From a checkpoint of a small image-text matching model.
Model: 8.43M parameters, 32-pixel images, encoder norm batchnorm, encoder activation relu, encoder depths [3, 3, 3], encoder widths [48, 96, 192].
Data: 97500 training examples, 17.5 epochs.
Rows from block 4 of the fusion encoder, named by matrix and row number. Rows with one number belong to one attention dimension. Each number is 500 + 25 x the weight over its row's rms, rounded and kept within 0 to 999. All counts start at 0. Numbers have three digits each. After the name is the row's rms in percent of the matrix's.
# q: attention query (fusion_encoder.blocks.4.attn.q.weight, 192x192), inputs 64-127
# k: attention key (fusion_encoder.blocks.4.attn.k.weight, 192x192), inputs 64-127
q.82 085:489516485484489511505474505492510464506534467509487498440490435502493477464463542509483473514472493493512498506480485496504493513486531489468448512543513502532519496499511509503491555509461499
k.82 091:508486505475490564475494473492488468514506512471506485510493499531492493507492542526512502497545512475515535527530483517484521449515538493492522437498541515506516479468540491520461508505533536
q.83 118:489480469564528480495513506489536531542499455543520506508510478479517532532472477489461510498481461558476445509494487464522469464499521522518471518551522487467489513511477518467476470499441556
k.83 120:440515493533473525467492522493507487472512488475512510513467485504481533497471509480495519524476516485493489506478479520496488508506513478486495498521499513534512509478536488491519529504528490
q.84 110:510531551490513475498503479487506521507511455506473531488525458512479528514532479472519503457498483505495479495492530496497486508473481548493489528507500492486487487483516466446510502489480525
k.84 114:496523520497524477486519516502535503460507419443483479513485530463496552522472533480507474497475453456493501470522503496493510500483488521482477523542499500498492499455495473471549486516518500
q.85 133:496488520502492500504487496503498538497508483520520475503495448495525493549524482506536507472547518552546482506535550513508542554478459462551523496486474467504491484509487452479491464491514517
k.85 132:495538486482492475529494535501509543518520483525489493528511481460509532518485506480504535457475504528551477484519522516535541541457476460533504521494475466515468488516442456491521483514493463
q.86 081:473494472426473500514471488445516505507529492493511491511489534498477570560513498499527481525495513520509529504505476514521510525499491524507491501491508483482501518567495502516514501490519500
k.86 094:510503516524498510516456499495455490492503514514502519487473498476517483520546525494527511455493540548537488560472486503491491531517438498520484447517452467502481493481506492506500499493514538
q.87 137:482495529527489514466487484537471471487519507451515481481481474556472455491477527537523470486496486500473543507493484514451514518549530502493484495505484522536540473468522523526475526492496485
k.87 107:555470510472521528489510474500493499531497495518496485497520493499540487509501484522528459475546534521517494461532495484506539506506524500512492493464497482479500451537490505504528468499490531
q.88 072:488517514484516539462470500487486500555499478509518497522503560496542508527545487452502526541538494458528520479473476499509518514500452465496500492451491505479542498533526497509482472483532492
k.88 090:474510492487489486502493515488525522536483511479483543525549504530478507528478507458470522514491492497514519464532511477516537496495433528479544524500474491480447499514496493492509474494483453
q.89 103:508477463469492470500510501463506483536506503500484469520514478504517514505513530506468475534503539555515474524498484455497479473515539497501482496500495515504481543509485470522488508527524516
k.89 114:471513492480485498521431535536505504506510527531556471513492489517476479510500526554502504473504518544526538516514510510488502523514496448513513493504504498479527486519504518484480512482458506
q.90 121:495517510514507490534480497493534539493476479503540478528514486458501511543493466524547480458507515533523494486527521494514505514435470472538509545472471472476465481524478464485487473476490521
k.90 159:456542477524497468524495552504509530488522489492505498537496476456499539529460516475533523469476491524520486488506533510515503536467479447529493549523458477494463480508471446450502479505495492
q.91 089:499493521502491537496476478471505492453503559493504505489478536517530506489513458498496558490520541481530480426526527495487527527496468476477527530459505479502513514478545478520546489501504467
k.91 084:480508544492537469457520493511553494466516505504482495503490488455499501506508514483497537502526491477447495523508479463485516499484480529452517479492514485506462513469512513472502463476494544
q.92 115:513497503510468522478506475467465437463513526491455478456510513491529471440485536515505497532482484479511478493515486516460490475496532534490508503523504492515488550488496502567515498528513469
k.92 128:504493494522502496500492454437525462494471525493499490502507490538476465498539527540467513535534469487520539484503481471475480472516506546505492481488526499471491507465497509510464522500494516
q.93 139:517491515490495524512492523484506519480489488539479468526534487482546519496522457483530497499503519525538484513538540522498538513480475470510510505472460481492462482558491485487524482470506489
k.93 104:537523504484505495537512502484451537509493462506470565506507469476484513494527513470433519499488474535511466490496540469549525494453455522501497537542479455482486520467485452509511480483509513
q.94 095:486528488502482483448492521492466460497462536461485545485486482502462491496486526492489501537473442468465541474483489519486501521511515530524497501506473521531539498507515487533495519498513484
k.94 094:521470507503480522514545454499485441499496534476506496434491459523515486469526496525511463522509542519526486486477467507485500496499522531517533496525512502518509469502532526545507508481517486
q.95 083:490483529477508478460491483515482519502466479466508500515505488550488466469489470501483539461508492496528528470535490524500488499458508510447512554493476524476506502459492488476531546483526492
k.95 080:544516490473492491491516516488514501494521512505501494477450455499507536468514494529515502493473524494545480465497523478520498484461515464542492519493518458488480520518498486510533478474491529
q.96 078:501490529505535491477514488533533495486468498485447488484452460562534498462566494524513489538538542497491493513491503488467507507532532475483443464481484515464477503476507536504507520495525538
k.96 082:517452486496490567507513494499499491513484533533498527473521524483465498483494472542462539475480464531544541425506492493520506476460478484483529502510490494499525513511515508548535458528514527
q.97 110:496534510516476521572515482535475483504508484459479480510511426488535491471493538540534512484522502485531493486542525476498541501452493470566485484509545455493512474492523470525479483500486505
k.97 114:465521504498498531474508491491522467458514483500487483486501534489476509478506514509477495535495488506491478528449470506522456455505563536483485503511520525520529516502526501486449497539516525
q.98 101:489490523514519502502478495554440460519505506475530528525467513509515466519487534507473497529493526480512518471505502499510495502551538500502473488479502524529505488496510550503467487595535544
k.98 119:465463504500495522503493490526472492513476533481536461487471470538489445512476528513529495500527508486499527488516519499469548529538537482517492462492484494507494464504513529505488503442469503
q.99 091:468489477504457524488499460451489503515517491506505470531516488492520463512476574553520512479476477516500521498501507517467519511517517450510522491488484512525522484492483450506481525494541502
k.99 092:541508554477468471501492522494494564499517508523528481491514478474495511513479470508493555502529507497455477493510510540470460530498515506495498520533504481488473520500480508482484503511497481
q.100 106:532492500477476442526493528528491469522500497485478544481488496528485509508496545510490498527502467490461498452472480469483505498503511475506481517543534490494525522516496513523499475520482506
k.100 118:449492495479468533478498483510492478481506507451509493516484501526480465511483533558548496479521508470510520506495500485470536503526504492499495502483456505531528454518527501487457520471494467
q.101 100:449454486504474506448461493525528482503531544486513528476508543554473476534482468486537515505526509501457520511489485522489507512501499489507483469486483525449549481500519488479501542470501483
k.101 106:530479507454512501484522521488504499489461507502473514491473522540485481497501479504456517486447485467517492478512513508526491502474472492477498540473500494536508539522484492489534493511527474
q.102 093:518476504503519505551520479549517482507486473493470523531488537476504481533548495541466480463463480501463489489497522482561486477479524537529455503489536510484528529500462543521509475527498546
k.102 090:493445487515518555480497453533506469519501514468489496516489510576505452516507512494538474512540498487500485469471484486480484469518521524514462457460504515475501495505545521499574444464503523
q.103 091:519504488532486552561494502546449477458501515479522507479488476459456476477496516514520474510505503473479495507508492474498501511495490497579462472515475485497512486513488500534506491517466491
k.103 098:522503505496466510458507487515492503452503530488499478498469508493529468496482494491516484529527509475456456520481484532480519483537518502496502467488463532497495494467512518548471497492510503
q.104 079:506501509495502473539481494523461555524460474511481493483517502515511521499486480531458460430475502527548479537530485538487469522492505522525474518459501492512522507527515510519461525503480506
k.104 084:479482490488529491488503520499533507518540467458526436515494482510516547500478566480500506482542541557471514520480481470509527484496510488488486469474482505505479506504472518460490492482477492
q.105 118:489486500524438480463478499503446491467485529493541491498468511510512488501460498547474516474518501474525513500504512545467519527534497481499517479509481473571506495483540484565522534499508478
k.105 096:483499492525512476472494526493508482525533524535514525542507498491504506560499494498507505491501481510439511525504517484485527524540451478526542494553480481509516492530470501456489496493450479
q.106 133:492512483541468535468440519500473532485489533525520487503519491483476496518463483480499539519508532523525490497542523548490515540488442471509547505464462471518514465521516447513525523470501447
k.106 116:465540494506498455477505517510554502503587463526512539534478499464516567505493508493554526511498491516445505531479493482512528507475472474490510520523507490510511534495465516464511512492553525
q.107 090:491518492587523511566520487543517505540508454498456554509556483459495497502490516485482476423503495511508496480497504518491495493491508509523458521508521495461466477506491519475473541482493520
k.107 079:501500455504462505501485543470478547491512504456527483489514497486509525435522537486485545547512476490480501490457529535468499517532538490457499495500492498504483538462464478512491528499484492
q.108 084:468515468473500539512501475515508479505531539431521475517490501485524478484495500476566473512546509528509508475473485504526492506517508462472528457486492531497490476491556476525464486490519490
k.108 083:541469509490467504464505502508525485528483512545500530532496510511487516496495392505471500516504499500487482534476481581507454482488462507507471524498539507512532537505490541486528476528517477
q.109 103:488542539486555478545511525535517528532481444530497494519505500457552574532511479492523452490486498518529493495499530489497488503481457511524491521543537486459484498468452507470490526500504525
k.109 111:501510462500526505496535478468517503521516516511478500451502517532485536485533504490481453512495480542503503499471479476527444455481521517456445490499527511446513541465460525488528479523518518
q.110 092:505518484524526524475524491468545525488475508535535495502525504515518540494451504465515517486514530506512511483505472497536517500493504483460485509466501483498505507510508472493472499520469506
k.110 093:548525512489504521517514473431527496516480503485492482475555486483519504515547474481487504485481508521488523527539493472503510486493471555499508533519521478478506522468486467506536507529544522
q.111 100:490486489439492490479511475509491463501505486476492499484472531539497487471542516556488448508496509459498548493469475472485454494531538511495465502501495547479528498493487520532475493507525472
k.111 096:504479545530486509529491514506482454506510502485518477526534442505497484519486484509499474527455475486540516481469520546478534506500527479474507475514460521512482475515500480493523499456467481
q.112 083:475478484485539498481526497492521534503547499510485481454498476545513505471533487457482480512464466556479472559477501524503494490464476503493508497513505506547515511518446488487529564463485495
k.112 090:513519466493558492514530488478519521481501485488478499492451577487476487487491474487467538522526510483514477487469460461538443451464465478490517530476532527459515544476474498490478488534524504
q.113 100:484498525534475498547520516519500523505477526519496533493563445492510529463490512481483525505447470521509461511519505523465518503482487535534493486522506481499497506536520520494485540506458492
k.113 088:480498478491530495481513469449522519482529490499482558504498551512469483522510482516495512486483495468452508475498517454531485490511499511463522512459518532499492527513522534489485487476498488
q.114 132:473540524506462508514464513502489539502497509490548451505538496513467522520449495496523493465483483507536507519504536540467535540468485449517522486493449483512495481502489449483525535468506482
k.114 115:519513448521530483478495538509524531483537475538507486511464537468503514500502460514538529498453477495464483525494502498493472502520504492485494523527506493470466566494493515484500500502510539
q.115 079:458506475519517489521497493482509497490486476498533512523496512493528481505517477495494530557477467485470478496501457499500481467516497509447491534525500545505482529470516481497536478484464479
k.115 096:534513527482488449529512513539488559526474508508537531514494502441509504470535416496496499485508482510485451509515533499544495488483467476507513535513478470477491519519462491522520498487504507
q.116 087:488475478487487483487475468482518522493489495518495495479507525495493490500506442459515513513527517529486480498515512502536523534497461494470542505480465496479494548524492513484504507445487485
k.116 099:560496510478490481543512484536465544490500441521464511495489550509518525513510472511488520483488514514557492503534506505512497529476461473499481515451512467511504511497452507464512486510530476
q.117 101:501495504503453525542451560512468505527480511477490478449535399502487485512482516480506528529479517517531489482553509521487535520486483483536481515478459443493527470528500469546511510481491485
k.117 114:500508507502508502468531502495552481485547474497480498486488518513499554488500516498556486532497471465439469470431450481496504468524529503442496476511473553520535525486521503493479521485513482
q.118 086:538505464556546519493524489457521504482511524547471517508509511495515541501518509494491490493469513515496486510518480483509523493481460525490470486527496462473465516536505495464462466463523548
k.118 085:487501525504509485496528472453509478513526509524484516500515505504499497446517505472470463518507460539470496498488486513502494451510494542456531539496502487495480541487510481471545471505523494
q.119 118:479502484510562490491524514504552505540510478479507503508484523485479512477493462474494491526460460529463438497471442485511475458490536498492473515534524535497528510512483501478471484521472535
k.119 080:554522488455514514541505494497510521521489475493466484457488499457504512478550465563458456518494548527538521498497514504548502513483472513477447507488516516433490514477473521480500483507491499
q.120 103:489540497493474519489489466506499527464526540506486542487500511506497486533559456509493492484584509501533496505524511493499525485485478482505512499486475499501500480477522486485536505438496509
k.120 096:488531475502500540455532489545476506492475498512513543502457515477517518463477512512469535531478486501499466499451486513522473506500489503511542534497450487536511558496474530512467477515523527
q.121 153:507483479486521482484539502498524493521516471522477524504515528529489526486499511490473492506488478513454472474459458488527483467519545527470484534524526528494514554506492539483487497526493528
k.121 106:479512513460503564538483494486480512513471491485468503534510539496490452539529501494490467446501501478521501478554551515516507503485489480500494504474488486479495488518501486493514507505490490
q.122 087:535439493542485515440472444473521485457486481522493509493486516523518478460511466472535507526520512482468460517479489513489475504472519507486506517500494534477544500536472480481549507489473461
k.122 096:557515510460477506517476469525470507484498479527486518536485453450501485504536491544492501465483513529530492532542495521464537494486459493522474470477520475521515462497458497528480525455482516
q.123 087:494501534504494496490505502452537498489540532489493481475515514531521509508536506482517500510516487522507537490523493456512518489460496502480477506514561475498503488497510485486489489474498524
k.123 094:476510499509516509512472486503489462505483480490490514496527491483496540461478494505487516470443479537549504455545559479514533504445499484481514563531528468503466532519526471483439498528502502
q.124 116:507481491552473493499505487517494474464450533500545483463497515476475471496467496508496521547487478489519502465486465504484481479543514527486476473533507537559534503508499493547474518501501469
k.124 123:528524504503495475540486522496482544513471530536535518500501495505532499505499450485510493490501482499533478538521517524498507522512497478529546507495489465502457499535485535517528524498477488
q.125 093:504458506468550478543518486492554496532513475502529472472512491509498495499493471487496500484506492555477489455497486487518488468461520517475472526483542513457507519570499519478515489512492518
k.125 080:511535515466480509487509498489503446511494487500482516536544480517488522523459520485496464489492504469493513461493542507510526471470493527505479524513545534492505500494544506502483481516519462
q.126 092:527487525527476527464453485520481438491463525520499542526493494521513469501460495488506491538474466461483503490465475541508517510524480462473521461468484532512530474471504522512487516469531457
k.126 095:553457498513519454472482479504530502514472510510530493509497484514508486495505437496502521504508499520469524541451451533476480476531473519485500510478523526498544495501498540493467531450503482
q.127 095:532489491474501515461473456479475464459484515558485492535467544509538452504518476510487474486520515470526521546460494502501497510501501501465508558477532528523534531473544518497487474477536514
k.127 104:524477520544501494547526462524478501558476526517511527498521496478514465530503494490506541465520504522488499509502510495472511499485494529526559493530510440480480500523447480520485477497473510
q.128 080:480510493498499491571496519518471562517511512472563461504478506466501549537475509508525500475505527514516521517544535506489499535473465446541527488458436500467529510480451448502527516472505474
k.128 093:491504470471502511446491512501492501478516504534488502479458541497561545466489484500477489494505484453463473480462488514527435491469513508498456517514514537474543540447496527527502463537507500
q.129 098:549476535492512518554486482533458492497515528572477526505522483487505488510524494509503489489513518500519483536496502502460516519462457493562506465474497460486480486528497515502518486481510506
k.129 098:516462518513480527458510486502499476497512512519505507479468514535509525470488551504511516497485487511452519507463454493467484473524537530492511493510519515520532511472530525510456524470511488
q.130 102:523478492502516484442516479463523465465504510479527493468514552532468469456470478480490510517530490460485474458457455497487464480513527524423523500503491534526511521490522494510538514496495496
k.130 123:543513538480483482533497474481487547492475499495506482508515474471512478492522487511514514489502503508516487533542524518491528497454456517538500528511500447526464478507491472510540518479493512
q.131 106:501459496507479559451451484527497487461527526488509487496477541540454472525485503510491531504512491480501525502467520529483506523523491485485505450443506530501556463495528491513499498449497492
k.131 076:539495530488437482513488507515458504491502505526527506451464470513510479491524458487520501532506496518514474528509491513473520507460466509513503493500509478511516522533509487498506529443507503
q.132 097:505482487483501494474494521443524539520525486514482492515512486501519527489496530461491510499503481535508438488529501491523502473480503506488516521457522478505492499511490482489504454488515515
k.132 089:462520513500507490505508503524488466517544455459487463489532479498489514485482569483514491472540519532474532513509516463510530510508523538488522484500508484571478484469511462495435508491493468
q.133 084:519493538530530477524504516500530522529454508526520498484513476468500546485477453477473492509486502515507462524492515486519483502462480504523524558530492504493525511515484461525539538492498501
k.133 094:500521453492515502487533494486495510468509486509472473470494519489518569458499463487474492495478496520520438496471515459517479465493482524487483510482505530493509567485438546515496516494553511
q.134 108:475533528550496523514503473534478484526469495471502481525536472491539526549489491491512499450501514518502532520521516503498555506484471499542511470520495497524503478487520487466477534467513487
k.134 106:521483477499509484496519502476504493496451520547512543475453539523481480446505429518485481525469482498497473515466489500499461466519524526475497516513516540507505561497507503493489512492479514
q.135 106:494501488528536442465495486460489522488478463540513518514482551496504508513503479480455562512463482504475481507468468512517468477521526503456502517495484514500502541496500531495524497525544497
k.135 095:470505501526516466509493494497527492546506535476497486544510470490524529499499526467503504491523522522479506534557518470514583543512486457497537491513488496521494480498467497470458461471509493
q.136 084:525501489439460511471479472506503485454533534527485511511535493536519486493518564525517479498508482454497450520475505514511500504488470488502540532463516498472505534560508489498528507493500486
k.136 082:516484489490502488513519476490484501463526467497498516506522480519438453531526535525533530485490532535510488502478503490478508480437509551478477514469475488512479445476503483474484498481467509
q.137 145:534470483466538510483538450448540498490465476537477498500506499531506504507501494472481466503525518471492458479469463484553475454515541532459483502503530527481500524499499516473489456515509532
k.137 103:536492546538458480538524504486498485544490516513502467463508504503529515498481461525485522479494504516533530517521497513492549503476506554525523482481500442514475491484497492539503472508526450
q.138 111:505523493482500511500487511464529540491507509480485451464528471484489524485508513493530519506511549534529487507552519507493530526457463513516541531484471451505483475530519444503523487437467477
k.138 112:498558496507471503509526516475531527481553459507482499500528489453513565487462513472491525497470469507481462489500507504502483499476519536474500504523492477499462524492449484498501525511524456
q.139 096:458512518520491519508488495450490503501494535535482466519519444478511466473523469480525504502519523523530462518539516505475529506464488508504495542494484493491450521491512493499545499469503510
k.139 095:550483495497541496537508504515510530518487457492483516517506530484509474522512480515508509502492450500506470515528537488517474475487476485487471519481493516463476536528498528517527441509523536
q.140 132:549475475471524513488538461495533480504513468500490542476476537525501489470513497496475512536481491497481459493459451471534445473502539537454467490515539533482526524489483537523498526517464509
k.140 094:554470537484481508522483491513486466518500514477494500486510457526538462506527518511516473509516498485543510500496501493520491504462491504556478492463506514502494454496507507545529504458474491
q.141 095:530524528520509537555505470473457516496482498511495474485501476445540453463509493501488498486481500557526453507518514496473476500463494483549468477493496444481495470522505499515469475488463521
k.141 095:565496533475488518474505465516458488480481527492464484441546503543505485481535519498519518530532516503465490521511493457498509466526535553475491488492533475467485470489502490557450493505502506
q.142 088:514504500476471525517471517484485471476539511509468503478492482475482467530527550485484544488534500505486520488536494521458511520448495507508520493485519475476460505552502478501501495498520482
k.142 089:473526550524469485468522518504485489441542507469512509526525498477465485486507572540519517521491487508515519498471501493453487534515460473529544522480455486550498479480505474521476498503526476
q.143 097:488522491457504483523526537470528565518486485547489475512480501502520524538479490518489482456472516521555481500533525476525522491497480518528519523531502469487448511502478494472495499491483525
k.143 105:492533472512516504477512507445510488514545471514487508484526490479496514506515537445483486511542526465446526512490478462534502484512516523470442469494500496479517507438473503478545469521540532
q.144 103:483491517520493561475483532514481481469487532474527490493467529534451450495507534525526517493515476473471503481490477496494521503525506494491499475484497528494555440474513487529504479484457513
k.144 096:519505513497518414482528495466532491521540489539506540506499453501575490510523482524491511504474502494500486520513488534475504507481502513490491513528549520510473521498489489482519562508524521
q.145 142:524504510520523488537540482495504477532465445515488529533520486516526471490500482491466466496520495474489481477475475488526489460508547505486493525553535516487511509471510493496488510536513511
k.145 129:484521471472487500522472540508513542494534484438507455529508532494475476476473550478513515496482478468469494504480522511516492488505493483484503499465475510523490505496474480509510481519510467
q.146 119:500463503481483457532511499502507539545524495542477479478525483503510534532516501481496504512490492532489461519512493474505484511474512515503494505529523477442458549529446496467498519499485500
k.146 104:461478494507516567481447482563471491497470518488507481484477490547457486531504510527475494513519500479475548494506500500512535503543487490493517451458513519487524446465507524494500498489476491
q.147 100:452487473480509475493504516503521488521481453505508506549518545502481520494489482518467481477479502496467540491473499472487447481541557500461473502519493532492523533492485485461505527539513499
k.147 122:440517506525487502460486548521515484493511502504507478519480491489483490528476530479492505507482508490460538491499462543499534537544483486507504472507470529552526459503517504503476522498519465
q.148 087:514488465463491520475513505492534473500482512528474525471522483478515455449520511513481499553492462504505523518500473504484468508504480531544477480484500517500517498512475500543475516508473493
k.148 093:500535507514513519537491470499476508480494484519494504507488481446514473554531497540529494449494517518536503523516516469528550541457468484527484553532501483482451496483488473469476505484486517
q.149 084:478501480543505491506481472514474554563507479527519429521547501506551535557508442519520460481529506572496473513518503470533481489473513474530529516482488508444508484512494516498481504520483571
k.149 101:470469444506543489487523514511555504529534493498500522539488508530491478554490480497494505498511495501456536511472469500534493459513511503459492503477511553475555516486520524494461513512496504
q.150 106:464542514501541515525497493548508499548506478494506486533467504482502546524483497503526484441479492521457491503489511477505518477516521486506466492524488513487507448497457518456460468536461550
k.150 096:495493463533532482475503499480514456537503472536522526526498504485517469521474543513445513498518504525454523538507469535505517497543493483473443475503496537495491499480511515455495491509493494
q.151 106:502532523558486499520521516502514548484482527489458505469517465499477528543532496491475537480532548519496501504533532497527519506443445525547507483514473467509471499486491489505540493476497494
k.151 095:535480493492497507483504495512503481519492482518488501529509514479536490508507484495495470502539489465508478540524498470503501501514540500485491504530528494496480482501497488490487498517480502
q.152 086:459515476492522473489494556517534528489528448492516498545484512482452547501464503481520493490495500519489491493469485501541521529500486462479524515526493528512466475462478498474489468471453515
k.152 105:503515499536487473490533486476506462491495489516511483467504461514478513508492512503458491496512501497484517506501477495476503509516521540498501466548570506524485512460493497497527514529519491
q.153 094:468493513557510518502526500516476506516506502533543524509512503480485538486482486473473511495456516529491521511452510496501482477512527509486460442503519497511483496516461523503469521515480516
k.153 085:500539440482536503486451543485529499504558505493517522532518541505499505555498507514517478510430476529510524508507519538546497501484448476528502499533458485469496490467486507471521492520541489
q.154 082:516515503486476477488503491451486529494466502511505540480520492537475506505518471499461480483526517485510527481535528511490503526487497500520512498474504499513475518518564460475495480513497486
k.154 077:516528542516502506499462535482472489503508511476482463497542497510547486470519493503514505494549498481485467490506539469491470504507487525531518481488491452478501489491504488517545463510518510
q.155 081:507455530537479537470484498506425446491455493503498513473492490509510512485448535486500500503465477512503513472468481534476513501549514486528499487489485526525523457494493515505458504526490499
k.155 066:523477526509533481516490482463512526476481515491471512465530485531478492547543550496491515484490500510488495511502514472510545541486508516533490524499496478465468494494521511484515498475497551
q.156 087:500475515476488480545490513508494559548524509517546508493537471513536553518518479454490504476481525529507501492519522503481533499471479527544519503455491451497440506536464492519507494481496474
k.156 080:495490484506520512500517491509471492512501517491464527465526509537518533510488514491471488518497501520502475515501498503543490476509498522506498515501492499464506523499534530496518462488532514
q.157 101:510480481489513517489536446483512534520446499513488502527497551519488521508498503518476489486487495531479479478479466498530488470516539518502476471487490520456546518523465515480459475499486516
k.157 076:467505524511487507503500502506506536472513513514519500530463520492476476501496506501544481527457504499498455523494472468496498507495520499496491549514518481512514511491504480495512496499512490
q.158 101:516448529497474459541517516463500529532479530547512517430528429568494491458537511498480536532512517491507475517536518458477495495468501525508495506471513481473489519529519516517506517488490488
k.158 083:470517465475495570499458504516490524483497538441509482553477510470488470515473502495498471501502489495446512484493525483513503496513493477521508474504489471496492497479516527478468440529475490
q.159 079:473496516480484491433491469492478491498518506506453463498502513485478514516490502488516497474511523495536496524525530496507535543516458473519532488477514496472508489471512464462526512508540512
k.159 096:509457497499491478546503467509480511536494515515503535460515477529500517515549454484490540504552544508536473514498499504491487464479500543518498497524531506472507522546502507532543520486481524
q.160 092:492471507509487516534496488548478469493506493495501476534508528514550512520518497519576493471463488515533503511514507519506503535509521443530493479504491490456509475525508508495464506486478527
k.160 090:478506479494541496453556498516504464521481506472462529467476512511497507517505482483466500533496502458490490500450484520544488480511484488467473460511508539512517504473541503503528518514557510
q.161 104:512475491545537482523513504524533498562520466459523495463498459540511480544471491503483495482499513487492515460492472470516468460536527509485440495484547529486538522492464550502465492556479562
k.161 110:450482521515514542486471492562513509507478520461530459521490461514458476526473499521577490463500513500475539518546524468484540514525494475489529475496488510491507437504531512480506537478472496
q.162 076:510495522537495467521501541531521500516507476486490524518478516487514531552487502512522476487495499531513502531508485508532517507511505497531472460506553537464513428521491511517513462512466545
k.162 080:490533508539536507498515432497534474517509474485458540472504515484497496503502492480492480523540496506517479518491524454495556480507489501464468520531527489507487509478530496456514489479558487
q.163 129:527474494530565502545529468530517502538487477507519494528517478532540516521517486510488492475493508509492491489477464474512478465480520521508479483484539515475499505535515524484487490532461528
k.163 105:451547489486539527469494519515524497501477508490479499532502540486480483508483521474530494499476480515456495514511471460556527475526496502465507501492493526494510496463487499461475471529508519
q.164 091:522496479510512541523522461417512488501485489494500520489529498513509523508470499484475468499524501492532459488480515473553492482499518493510515511477503506466514486458525452507455463496507516
k.164 107:485525492526540499521475543488536567483517490482524514539536512471530530490502510469504541472468495498507472517507521471516479506485469526525524564487506469476472516498469473480494485535507489
q.165 122:497483457499516525453527477504513463514485493505521505503483549531517505486468510528456468514454470499499482498489471494510464472540553528462479482489557547484524512513487544523491518517446491
k.165 126:480511488492513492513504525538519519443497483486504509560458492486476501512467517542529510487468452485484514509484518506523489511498465470512485529471481507513498490507494509479489529481517485
q.166 087:479491475463524447471533489461518533506559443484491509524449537473520518524513488519489468482498488525496513522498472482526466477515531467421473461490506528470505529506479469462519497521533510
k.166 106:470526507540471502495444528509513494507551535456537466512486469522457474517430504535518478496465470490501539503504504521485537536536486490509495497505469502494517447524531500483479537488483453
q.167 118:518463498480515530470515465554510448525485487487493517494497522509518516495508520518483454496492498511487502485461453473497460448524516550525460481499504542481537484498463517479469498513501529
k.167 101:502508481437509484505487481483509536494498468524509467557473533500519493572468488522507462485502486502465535531531525511497541517509448487472506498476510515497467519514492491459518499494494526
q.168 090:467486500511534459474508484533550528511510467491489487517475535505514504476477446518539502510516492506477479513492478501548500493493495483501488508482485529470558533541486513509528494479479533
k.168 113:473486512476525515462486465528536460484498482503502467512470490518468509538461519521521467468512519465520553489506477539496524494541523448500510479486500539516537479506551506476482516471508457
q.169 082:517490469507492505480496491460496483469455516515524493501481482525506456468518491508495482528507501494529495539501466497498493483510527514466511523473516518546507536490546516539521557457482484
k.169 090:515494513470495523501456508502462518469498526477490486504482491485496493462537489516543493491471487503523481483479519517498496518485458487512506504480442500515512500505518493551480531535522482
q.170 102:493520515477465486481472540485462511453529526485517482510470490512484455487506537508503534469546546480518514484512510543462522507488475473492509512486480483525488468472528469534523508473526466
k.170 071:527465533477524534511479519506507533507460557502492543490542489511491490475510467516511459502488443482484498515464505466469454494528495498520504492500510473468499498502471542515477496504512487
q.171 107:468460502495552525489513474549501487531456499485504515542484519507463496531472509492549475467511488495460516466465475454516494493511505521500497501517467501477514467499494507458471465474455533
k.171 098:486475496483523544472473495522517452486492493530528448498498519522487467521489518502483474490491486518475521520496473539451499547549509513483477488500519524477515533484509529473481509483505467
q.172 095:530525496482459493480478489458537513486498528514523466502505497502511508467505493495497520483480532498538511509519530511491528504486488520476559521503464456531468519474505457503499513483526434
k.172 103:531492504504460484542522517481483538506512526516490513488542486518514518451547487459497559494503517510487441501509516519502480519455474513546517520522517475519473524538484469525515510527504464
q.173 073:446514505521508538508466506489472516496518505493516485522476551480556514507522497525511551475511518499509522514524512501513516513495478513505483482501481509486473427508518533532479486506458520
k.173 088:501505477458523513467500478545472528480492454492485492511484542492481518503501478528519442539452464451492542500488446501537449479539545472501448535513516518454538514514512506483499487525552523
q.174 101:490509541508504519525474505507474521480561478467447466509502498479525525523473499504578466449514507490508495516531515514499506522505461465515488478513500482491492431504503511471510497481497521
k.174 131:494496473475516496467539496496512474479517472481462517476498522516480513493477526498491492543485475448478515504489457494523499456558538509485461467512556534524531515485505521498504504543532506
q.175 084:495481510523468557484483572493429508512527507443509487521501551537479533498500556502536494468487521494544485498500506513477513500515497501519525462468504530520496467491484494527453497506486486
k.175 088:536511498521515460463531473496542514496488478511459532478522472480487519527533537468510511546504485508479499505507476480508497477497484499478467500535515506503496505496467492496544512517502515
q.176 102:489503518495474543474483528484445461461483519484517492486505536496474482463490555509503486514492499495506512517498510540424513530511498480495490485495492485496528469504534497528470529558497483
k.176 085:490574496528501457511531506494534517498523500508494531497499502459500570529498500482477513529504495495484491475522478492523492496508464523558522500567476470474482485504480494492491496510510509
q.177 090:478523496517475478495475567500496533459536482443481506530479499451479493534510521512502505492496501491496554502516516549476505539504470484493487496516469460567487509484498478501508535504524494
k.177 092:523526499521488466523492514481480497474498535504499526482518452499493503477510535464481487495491519501468480527491495505500522529497473494542508497518500484540452472508513462525527566494482440
q.178 105:509509508498500530458485505492494438469519531451500496511449528496479453494506527526514483524541506451504512473465480498513499508531480494474500503481469537537527471475524471529500490470523475
k.178 102:509445550508485471530509479509524521465482456492513502500495488507513508435496471487543481482473496518566467506507514489447466498463522497510509527482491474508480529556503478513482524486487491